{"dataset": "babble in 24 made-up languages, each with its own sounds, syllables and stress or tones, from a formant synthesiser", "n_mels": 80, "win_length": 400, "vocab_size": 55, "encoder_arch": "wavenet", "encoder_kernel_size": 3, "encoder_stem": "single", "decoder_activation": "squared_relu", "decoder_bias": "none", "optimizer": "muon", "muon_scale": "original", "adamw_lr_other_params": 0.00098}
Rows from block 2 of the audio encoder of a small encoder-decoder audio transcriber, named by matrix and row number. Rows with one number belong to one channel. Each number is 200 + 30 x the weight over its row's rms, rounded and kept within 0 to 999. All counts start at 0.
After each channel's rows are labels from the 100 clips, of 14976, where the channel reaches its largest size: "responds to" is what is common among them. Only what is clearly more common there than usual is listed. The data: babble in 24 made-up languages, each with its own sounds, syllables and stress or tones, from a formant synthesiser.
# filt: filter width-3 conv, dilation 4 (encoder.blocks.2.filt.weight, 128x128x3, standardized in use, each kernel summed), inputs 64-127
# gate: gate width-3 conv, dilation 4 (encoder.blocks.2.gate.weight, 128x128x3, standardized in use, each kernel summed), inputs 64-127
# out: residual pointwise conv (encoder.blocks.2.out.weight, 128x128x1, standardized in use, transposed), outputs 64-127

filt.73,236,196,173,167,201,205,200,192,228,212,189,161,214,247,179,228,238,226,211,177,185,205,116,201,197,265,219,255,204,252,275,221,195,233,204,142,198,204,224,134,177,175,202,233,208,189,213,194,227,254,203,194,205,235,247,220,241,185,185,182,177,168,185,182
gate.73,235,210,192,168,185,148,156,162,248,248,135,178,212,199,196,195,171,169,225,194,149,160,128,218,196,261,165,223,172,190,222,163,173,193,162,182,195,167,178,197,180,164,163,190,254,206,169,212,168,172,221,171,213,211,185,194,194,191,184,199,192,213,166,248
out.73,190,209,200,163,217,181,203,165,229,221,173,148,223,196,149,205,201,196,194,275,232,204,231,271,191,152,216,173,232,156,125,253,196,171,196,190,216,242,224,219,196,205,196,173,148,183,177,233,180,200,225,203,241,204,196,186,180,186,194,202,166,194,217,220
responds to: voice: deep voice

filt.120,200,169,224,167,171,171,223,177,222,190,243,200,150,219,206,218,217,207,182,225,188,245,187,233,209,227,191,217,199,211,186,239,197,212,193,206,211,220,239,198,194,183,183,166,211,157,188,216,189,206,176,200,125,193,220,211,225,207,199,115,187,160,157,149
gate.120,152,225,191,176,180,177,196,205,264,213,165,182,217,147,191,239,235,196,209,242,152,214,251,223,234,170,229,226,208,192,206,151,192,165,198,212,222,193,175,184,167,207,188,192,221,206,220,258,198,138,222,214,207,194,204,211,209,184,186,232,215,133,176,235
out.120,197,206,190,151,185,176,224,169,215,172,198,177,239,140,239,247,191,144,147,230,200,209,180,216,151,209,185,230,214,192,179,223,158,210,179,168,132,211,177,259,218,182,192,194,195,243,206,169,167,170,217,167,217,160,215,159,213,199,199,196,218,246,250,221
responds to: voice: deep voice; thin (high-pass)

filt.12,204,228,194,238,246,219,184,202,158,217,214,181,174,211,224,208,214,200,214,231,250,150,211,220,248,187,163,258,254,151,209,195,198,198,182,149,158,171,198,246,212,211,189,290,189,166,204,219,213,194,175,192,241,251,175,223,204,259,196,240,180,197,238,243
gate.12,225,186,168,131,196,214,211,182,192,239,179,194,239,200,191,208,195,227,222,217,184,185,224,222,242,190,198,243,228,146,220,223,196,205,217,166,235,280,203,168,146,207,221,208,181,199,204,232,243,211,224,199,228,220,222,199,260,196,207,162,190,148,234,185
out.12,171,198,180,179,232,214,206,179,217,227,179,241,137,168,188,244,246,193,223,182,168,214,238,193,146,205,250,247,204,191,231,197,208,223,166,251,223,220,158,199,143,234,214,223,194,123,190,213,142,266,176,187,148,229,184,142,167,176,188,226,182,228,146,182
responds to: voice: child-like voice

filt.49,197,177,182,184,164,229,221,190,207,191,190,211,161,181,229,219,224,221,205,183,184,168,237,217,170,238,268,165,178,182,233,201,237,206,203,174,223,234,219,158,250,197,168,182,258,216,250,196,181,207,313,213,181,195,200,233,162,249,173,237,252,202,182,254
gate.49,151,209,141,175,173,242,224,211,180,236,194,167,163,210,176,202,178,216,206,297,216,222,217,255,221,148,150,190,203,187,204,235,183,176,190,222,241,187,156,203,196,139,227,270,164,245,229,249,164,189,133,137,200,208,200,201,208,205,172,196,196,203,200,166
out.49,196,190,178,158,195,203,157,193,244,191,196,165,184,151,187,218,171,190,206,248,205,204,169,219,207,173,161,185,150,224,217,210,221,181,136,172,276,202,203,178,204,222,195,238,234,261,201,184,193,174,221,176,178,194,182,158,240,215,131,190,157,175,149,149
responds to: reverberation; /ts/; /z/; /s/

filt.14,175,137,150,145,207,148,169,151,220,201,265,147,165,172,201,191,186,176,173,202,176,180,178,185,219,186,175,175,189,184,154,117,182,189,223,171,215,202,206,259,233,206,241,213,171,269,218,183,216,220,277,175,243,201,200,173,258,190,232,187,264,235,194,196
gate.14,211,164,109,167,200,180,223,173,196,174,140,151,209,192,191,210,217,139,188,175,156,242,150,159,182,180,215,184,189,213,217,156,242,217,191,220,267,183,180,249,222,190,222,198,186,235,206,229,257,146,293,246,193,179,157,201,223,175,206,236,225,210,193,179
out.14,202,202,157,195,169,197,239,160,140,159,190,169,174,222,176,159,184,253,185,181,156,164,170,171,238,171,218,198,199,210,220,218,270,204,217,214,263,224,208,214,156,211,184,186,273,131,197,211,200,191,195,244,180,212,263,243,204,209,159,242,185,201,167,202
responds to: voice: deep voice

filt.84,210,190,208,240,202,231,196,234,171,219,196,212,152,189,171,182,281,191,239,237,219,247,237,168,292,205,175,215,171,186,184,186,211,213,235,237,182,199,185,172,225,163,202,243,205,213,181,210,167,192,146,223,198,158,193,212,197,215,194,188,149,162,210,215
gate.84,184,177,166,244,159,154,199,223,227,181,186,202,241,181,198,204,221,183,264,209,186,247,209,161,269,179,173,214,169,172,183,172,217,182,179,198,214,168,189,183,198,180,154,194,228,261,193,213,144,201,175,241,195,170,193,252,166,216,200,186,186,141,187,232
out.84,182,199,217,222,202,196,182,182,197,261,199,186,235,217,190,191,163,205,228,175,188,213,142,165,241,148,183,175,242,211,178,120,261,217,200,248,196,168,196,163,223,207,192,180,224,198,222,180,199,164,171,201,240,200,210,219,176,242,167,223,207,167,218,170
responds to: /ɑ/; voice: child-like voice

filt.60,177,216,184,212,192,184,249,252,111,176,253,237,172,219,200,222,194,177,186,204,197,237,182,142,212,179,227,173,142,150,163,250,256,210,233,195,235,199,198,155,230,197,218,180,202,196,228,213,222,221,215,206,205,194,172,248,175,201,218,207,211,212,187,165
gate.60,223,177,144,195,211,200,210,166,224,188,179,196,214,204,260,163,261,201,241,221,170,150,181,261,143,180,244,251,179,194,264,110,180,230,190,195,248,191,222,158,209,212,169,214,188,188,184,194,178,198,211,207,170,240,205,209,204,190,196,223,246,196,170,260
out.60,214,210,176,176,175,135,229,209,185,208,223,201,173,221,200,225,198,199,221,220,206,239,207,201,207,190,179,211,194,186,193,228,220,175,210,218,184,274,175,214,232,177,188,181,217,167,166,178,247,191,192,205,201,196,180,247,213,223,178,111,95,212,248,217
responds to: voice: deep voice; clipping

filt.30,198,176,226,206,186,228,229,199,179,165,177,142,222,179,170,185,188,205,196,180,168,185,193,197,188,175,181,151,184,360,173,195,179,137,184,207,175,196,189,258,188,186,172,159,146,191,246,209,205,182,233,161,164,195,207,180,210,208,202,188,183,152,185,182
gate.30,204,250,193,190,206,167,227,190,217,167,212,207,209,215,202,178,241,222,226,186,201,218,235,207,175,231,185,216,173,137,269,152,163,224,259,229,202,191,204,185,216,190,245,192,200,177,198,198,212,197,202,125,277,249,214,196,187,197,162,191,227,170,194,229
out.30,212,186,263,219,219,222,219,159,200,219,204,194,229,206,164,204,209,241,239,286,187,189,253,232,199,205,189,198,194,229,159,147,209,173,199,254,180,171,199,164,230,188,227,223,177,196,222,232,259,160,228,194,210,243,232,219,239,238,204,218,191,236,221,174
responds to: voice: deep voice

filt.21,196,195,218,213,181,202,226,228,199,214,282,244,228,200,180,175,199,138,232,206,240,229,252,158,194,175,173,236,172,214,199,158,224,194,198,194,237,157,164,187,176,206,204,229,210,175,210,164,182,256,175,229,170,201,219,167,242,201,203,219,227,184,160,213
gate.21,214,230,173,260,206,167,184,237,222,237,188,165,184,167,214,163,191,160,247,151,198,194,193,182,161,180,177,214,183,189,155,152,220,213,215,200,225,209,140,226,206,217,255,182,204,223,220,217,197,168,225,199,219,147,193,163,174,235,230,234,222,190,223,206
out.21,186,212,199,169,233,259,206,235,222,222,243,212,144,199,241,183,232,209,175,192,218,202,242,233,183,155,270,240,172,207,192,206,192,216,197,202,225,192,203,186,210,160,218,218,228,165,221,177,146,165,201,197,229,153,202,186,196,166,209,222,231,202,174,161
responds to: voice: deep voice

filt.5,192,267,187,239,202,176,199,224,191,209,195,181,190,230,164,191,227,245,137,159,204,218,201,127,205,159,203,194,185,228,262,174,232,228,199,225,167,198,226,235,204,242,190,202,212,167,230,175,157,213,191,196,194,223,237,168,196,221,231,210,185,220,138,249
gate.5,173,142,187,175,205,239,228,156,215,211,214,151,206,164,170,225,208,160,243,194,229,174,207,254,233,224,176,255,186,188,205,184,179,197,174,232,242,216,210,157,184,180,198,205,182,191,170,203,236,137,220,199,250,139,191,188,228,170,176,218,200,190,211,205
out.5,166,175,164,201,225,205,174,195,196,237,241,176,194,194,213,133,254,214,188,180,262,235,203,157,186,193,216,183,213,174,174,207,196,188,273,247,204,199,163,167,182,178,158,212,157,226,213,207,214,238,183,211,202,224,165,238,191,233,269,185,204,181,243,188
responds to: /y/

filt.39,149,139,213,186,213,236,193,231,212,183,190,179,151,197,190,194,260,196,151,218,224,197,199,205,197,201,202,186,158,186,191,272,237,187,207,215,168,212,175,211,174,205,197,232,210,199,188,162,229,138,241,229,212,183,216,203,221,186,193,238,224,188,230,210
gate.39,215,203,200,156,220,195,192,212,190,221,173,154,154,176,201,220,212,201,241,140,220,205,192,213,231,171,249,207,290,204,259,211,230,217,194,165,228,180,227,206,171,155,183,188,179,160,196,229,166,203,212,203,158,224,193,187,223,203,170,189,202,194,241,196
out.39,218,250,190,251,235,194,165,195,186,219,192,183,210,193,226,153,189,227,220,177,258,204,157,162,186,214,197,226,236,202,285,209,155,241,214,196,175,147,225,244,149,195,202,234,200,134,201,206,212,237,218,227,175,211,164,188,211,238,210,195,204,191,249,205
responds to: voice: deep voice; /y/; /ɔɪ/

filt.105,219,181,183,206,172,229,198,200,199,206,232,231,187,197,146,167,132,158,208,170,179,190,226,207,165,217,218,243,232,194,165,164,211,213,196,217,225,187,151,210,182,224,174,221,205,160,222,176,244,243,174,215,162,211,212,174,234,222,250,189,205,197,213,206
gate.105,186,285,175,185,155,170,147,256,214,188,208,147,200,217,161,209,202,158,250,181,209,213,267,182,244,167,157,205,187,218,218,143,232,234,254,262,209,231,183,199,215,207,198,213,174,193,221,219,181,148,195,196,207,169,167,255,170,241,199,224,186,185,190,207
out.105,193,244,184,168,210,182,210,208,195,214,239,253,185,228,185,175,240,203,196,186,157,210,200,248,227,158,189,164,147,192,170,178,194,226,166,218,225,180,155,178,180,205,227,132,233,190,169,214,209,229,164,226,174,194,198,177,231,212,242,202,174,197,194,248
responds to: voice: child-like voice; /u/

filt.122,194,194,212,197,196,244,234,209,149,196,182,201,239,252,217,197,220,144,177,155,193,271,226,210,217,198,149,207,149,252,225,123,205,238,208,209,178,191,151,172,254,178,172,199,252,190,203,183,202,174,169,204,225,201,229,188,232,224,221,226,222,157,226,212
gate.122,256,176,182,193,203,231,205,210,166,176,213,244,206,157,216,198,148,209,152,179,143,243,235,214,222,189,121,216,213,190,197,196,200,196,177,242,210,199,202,198,263,234,189,222,191,197,220,187,157,167,218,196,190,186,225,194,209,191,202,209,220,198,205,206
out.122,207,259,190,200,220,171,213,199,167,226,177,219,195,244,192,179,195,192,157,191,190,221,189,233,186,205,184,180,183,207,188,226,213,194,184,206,237,184,222,161,206,208,194,199,189,199,143,175,211,190,240,277,236,226,214,236,243,217,169,216,204,158,233,244
responds to: /y/; prosody: tones; /ç/; /ɔɪ/

filt.63,215,173,210,175,208,240,198,223,171,197,192,234,166,204,211,173,181,187,151,212,194,155,179,143,232,165,207,203,199,182,256,229,177,220,228,177,193,219,167,223,166,204,203,214,209,245,186,178,190,216,160,185,282,206,255,174,208,185,253,213,212,178,232,194
gate.63,195,174,181,198,231,191,159,179,168,179,202,236,189,199,178,198,224,270,171,163,212,242,193,246,189,156,207,166,224,157,148,218,201,244,214,237,239,207,190,223,264,212,226,262,184,211,197,246,205,232,183,208,157,233,177,206,211,191,188,214,240,253,178,196
out.63,243,181,185,242,245,254,253,251,204,215,213,280,230,199,163,255,204,188,181,180,144,226,185,211,221,194,152,153,155,230,241,216,215,247,121,198,184,174,233,156,159,214,198,185,186,161,189,229,249,246,189,135,175,218,194,194,156,191,184,204,194,204,234,202
responds to: reverberation; rumble; muffled (low-pass)

filt.113,202,185,198,193,191,217,195,217,172,221,205,249,187,238,232,222,206,164,222,205,174,191,302,154,239,95,175,184,178,215,183,193,191,222,193,225,199,217,240,189,187,225,150,223,199,205,198,173,223,132,202,163,205,214,202,184,220,190,231,190,143,242,189,211
gate.113,193,218,164,172,179,226,204,236,217,261,222,206,213,249,206,187,206,180,195,177,188,180,307,188,190,152,211,224,209,212,190,183,218,200,209,184,206,198,207,191,211,140,200,177,184,166,193,228,214,180,187,223,196,162,162,191,221,190,181,230,241,197,215,238
out.113,216,260,179,200,210,168,184,211,197,242,224,184,205,216,213,223,134,177,203,135,182,180,272,265,164,280,171,220,168,194,219,168,204,190,173,158,208,203,186,142,202,192,217,181,187,224,168,265,189,195,182,198,175,183,179,171,238,170,183,195,159,193,180,273
responds to: /y/; voice: deep voice; /ɔɪ/; /v/